A small contrastive image-text model, trained from scratch: text encoder layers 12.
Rows from block 8 of the image encoder, named by matrix and row number. Each number is 128 + 24 x the weight over its row's rms, rounded and kept within 0 to 255. All counts start at 0. Numbers have three digits each. After the name is the row's rms in percent of the matrix's.
# k: attention key (encoder.blocks.8.attn.k.weight, 384x384), inputs 231-307
k.133 095:153154150100148146124103161132138131134131154149115160140153087109090128127120107107114131121159148181180126095135095147167118151107158118154120131135112145139121130137133108151136098129163093114160152064135127094121094158141156111
k.134 097:122097121109103087138122153110102104110137114136117152153135130131156166129132103141067155121107140114092171125176123082143152103103121099126116132173087112118141122146096091082129130141127137134139100120110110142163151122121132116
k.135 100:111151107123141123117142112135128130129163093120148124165148129123118173158126143163160106120102145101119091138153127153138112070079130084108136105097124124191157167128151132147154139128160133115141136137128108110122149064153148142
k.136 095:061104132152142140121150112129146120143136127122124138177141152151169179122149153103091107137118179125157146156100104138159131092155110151132071134171164145153138130151100123106115107110118117097105119117135131133117183071108132122
k.137 103:128156141158157088122122120150160096119124134143161140111084138157146187136129129152124139121127093092128156153117143181123113103083108121139097148116124081175154115125134124128129173102135162084081123130110135118130131097129108112
k.138 096:145117136151128116097129120123115121117164124181161090079093114169080124125087081097142116128171122124089090134135141150079121152125157138162167112123124160091074125138134091152095112123111131100160118131127111117153113144134162155
k.139 092:132130096129123151110194120119177087120111150152108133097161132118125131147148130109124154162143109143174099125117147067129137129151162080120194136119149122101122128119077074129108107138138122119159121116119119137111164109090130147
k.140 092:111084134146121156102078088098125073115147121086126125131130152157135115112204151131113143128153111140078107107089171154127083182167127153139119135136151145109099102121147138131162130192125136112090102139111165116166095158116131107
k.141 099:121146129133101152116118159102100188123106095113127149117141100104107095126116109131123121111174127131136148117150144143144128161131144162146135107119119171143135158131197145158142098105141123132121152101113173125114088169140112100
k.142 093:147155107116181158149180104112103117128084149116120112069144099109156133154141145180096174105125127081093128120169118115116127118117109098099066153139112125114133126145156127116171144130113132137096107098126100145128147153115115106
k.143 111:139100136152128121131125138105129162152173151113131156103124114123093090144101122120193130161168108122139093150148115131139120154127100130114140099092147134143094101128122116145145118134127151158119160155104110148147159162126128170
k.144 091:120101166130117128094169158128168101099154107148158101142110121132111116085118166149126096131154093141121138133136126153164141131096139123172147134131141123157150109118148166114073118100134103119113132128158142132126095149125161101
k.145 093:132125131138112140112140142111131140134116150156112118100158109160141120163120132115143108106146120150158138152152168079163131057118108105126057125147139162053141141081140116110104114100100144156110101123144174096128157114084115116
k.146 093:083122106114129095141100120177133131145145082112084102124155102176121147160122086129118158151134136148149116121128149133124116144155135119121112149116123136096152162146130120140130124146117141118118161127109144153120119087104066099
k.147 103:138161175147109134111114144165105158121135111124154129121123123137116118134154103159137124178112171150088127146123116144119127123123137162160153107130126151192154140113138177099161122129112137173155099123149129132117122140122135161
k.148 097:062156077102204107141121141131143066114096112114114132148119111122136127160118165121102124091094126138142154127117138146161160097134121088128085158142134136140148129161125134124119139094162135075079129114157126120112114105066145058
k.149 110:116141102136165079100167139112152110137154143098092125153178115129157141110135134148123113058142101103148118118093137110217159116114141100091122172114158116096112152102138116149080125097115096129089159109159144149135122109113147116
k.150 115:156142208116114153109142142111137112142107088136146129132120160129126140135111090157156103160102141145110131086100121070099131173117126142168140145145137099176118132142103122131169121129156160137138148152128140131156139138150107225
k.151 104:129124125059146091139123120121125134146116107146135151095134127119091119101113149124112160129126126118138181152169161139099158142134116103133128150132144163159117123119108136154135135057160158102114141145103127113107110109169134099
k.152 101:114099122133113139099146104154127134134142157134132140137161135130123157149115125087115113119127116094186094145104167151167067133106098130141119173113154111117124171127129133135111114079076108117143149141140136102144138107109143131
k.153 083:113096124127128119114163115155128153171122106122138146097092157122151102106138120127120092181146124132224128142122116080122150135130122163184140131127108147120104140146107149103109140097139135124088128130104104112137163126137156127
k.154 089:114157145121130128112123137094116184123160122159123118168148133119175109106124167112134123127117132117140160092093152180139114106112158155125113143150127136151109111152098089120114156121136129141154153167139121115105118100114145083
k.155 099:114122129116170148135093122114149123140112135127137135098132147119133130140097141112085103128131126157114103109136126134122139116098131128097087123119134125116136106177137089126131096116110076134131143118122105110134095128177146110
k.156 104:148147136121146136172055166135102134131114138125150103108096120116123109124121112147123122145105117151136123138131115127094115114132126124160163099124122132150110123117120155110171114125154138205163088115117088126149105143164138177
k.157 100:137100146105113140112131117131125092150103118151112148179132131158118154130132129140132105109098123110126095140108121103133106086154132120165122148118150106146113121090077050111102130144094116123119170131187111165131153100139149145
k.158 097:127133123113129148111134154196098124167111121082125143109125122130120120133134132150100129129142167107108075092143110140100166171095102118137128092108097154108139157113181123116174124105087127072071084111154124073137145111124127137
k.159 109:181135117158142141159120139114111147128143123127145081116126097090109123111116115117108103124149138166115133077176138130150149124133131154140143085136132155172127100125198173124146121086118119130125076091138108122143103149125178128
k.160 105:111129127106119111080155109107149119127147122140161131125148142155118179138171120158147113091121161098095114114145150116173179097107100090091133171078082142093123169114148158134108155133103125101113142115124134113138190091120143134
k.161 107:101106101104129105119108127114142115118151154176140118093111114101146183123141118141173114123144131158128113084153132131115151134109114096156154154153173133159141122094130137171093102124162122126146159112159153133084089126154123100
k.162 105:129136108116134160163127132147099146086120140160183133155082184147080134145128145076121117150071107083111116114177144145093138140131130131108090173142068143136102120173156105142110084124088203118158118115144135147145099141145138122
k.163 108:101135146134082181154129135143130153153113094153083120138110103100135127096088118133174156107139108146127102116115103094124143159153128186111155127177187116146125107124141129116112137138161126153156120110144135164106117145145094179
k.164 093:060163118138148129131128133142141153103181115082100114139156141151149101136107162146132146171166100127107124138078128121094135131096141114155098144147072126105089121166078106098142125087113117152115119159127135147127104130110137106
k.165 109:133138138139153104151137105131131140174127136133120125148119182163126106170140141110138109165114123104109156148121124169123083110136162096126071161121087107132098150124089109120146155146097121138131128096108124143119135123152133093
k.166 105:134150160099129139117129178093125131092104100126099137115163095132146178110134098144111094101111145155137148085132106106149140157126100121118159115120176109112136152117139166127111139122170088144097100155193107098146132153112107125
k.167 097:103138133077166112097168123133138119184136139122083128139166105133139093107148109163140140106146169105150172138138143116137124108149130101161107093121128089114094125138094082146157163128093103196140094183120104121125139110126130146
k.168 095:126124099130124112120167121136147172112153165135113103139125150115174134126141165136176120157113132167142094127118130116106152138108126118162122159119152137172131121130093136132089158098142105078143166103143157131153112126096136119
k.169 104:127100110101154119112114143135117094129125121143123141161137087095155121089128092136117150044132159148111165116130143111165129143134100121147129121116116113123159141102127180138140133114114091136120104127101120120143144164107111154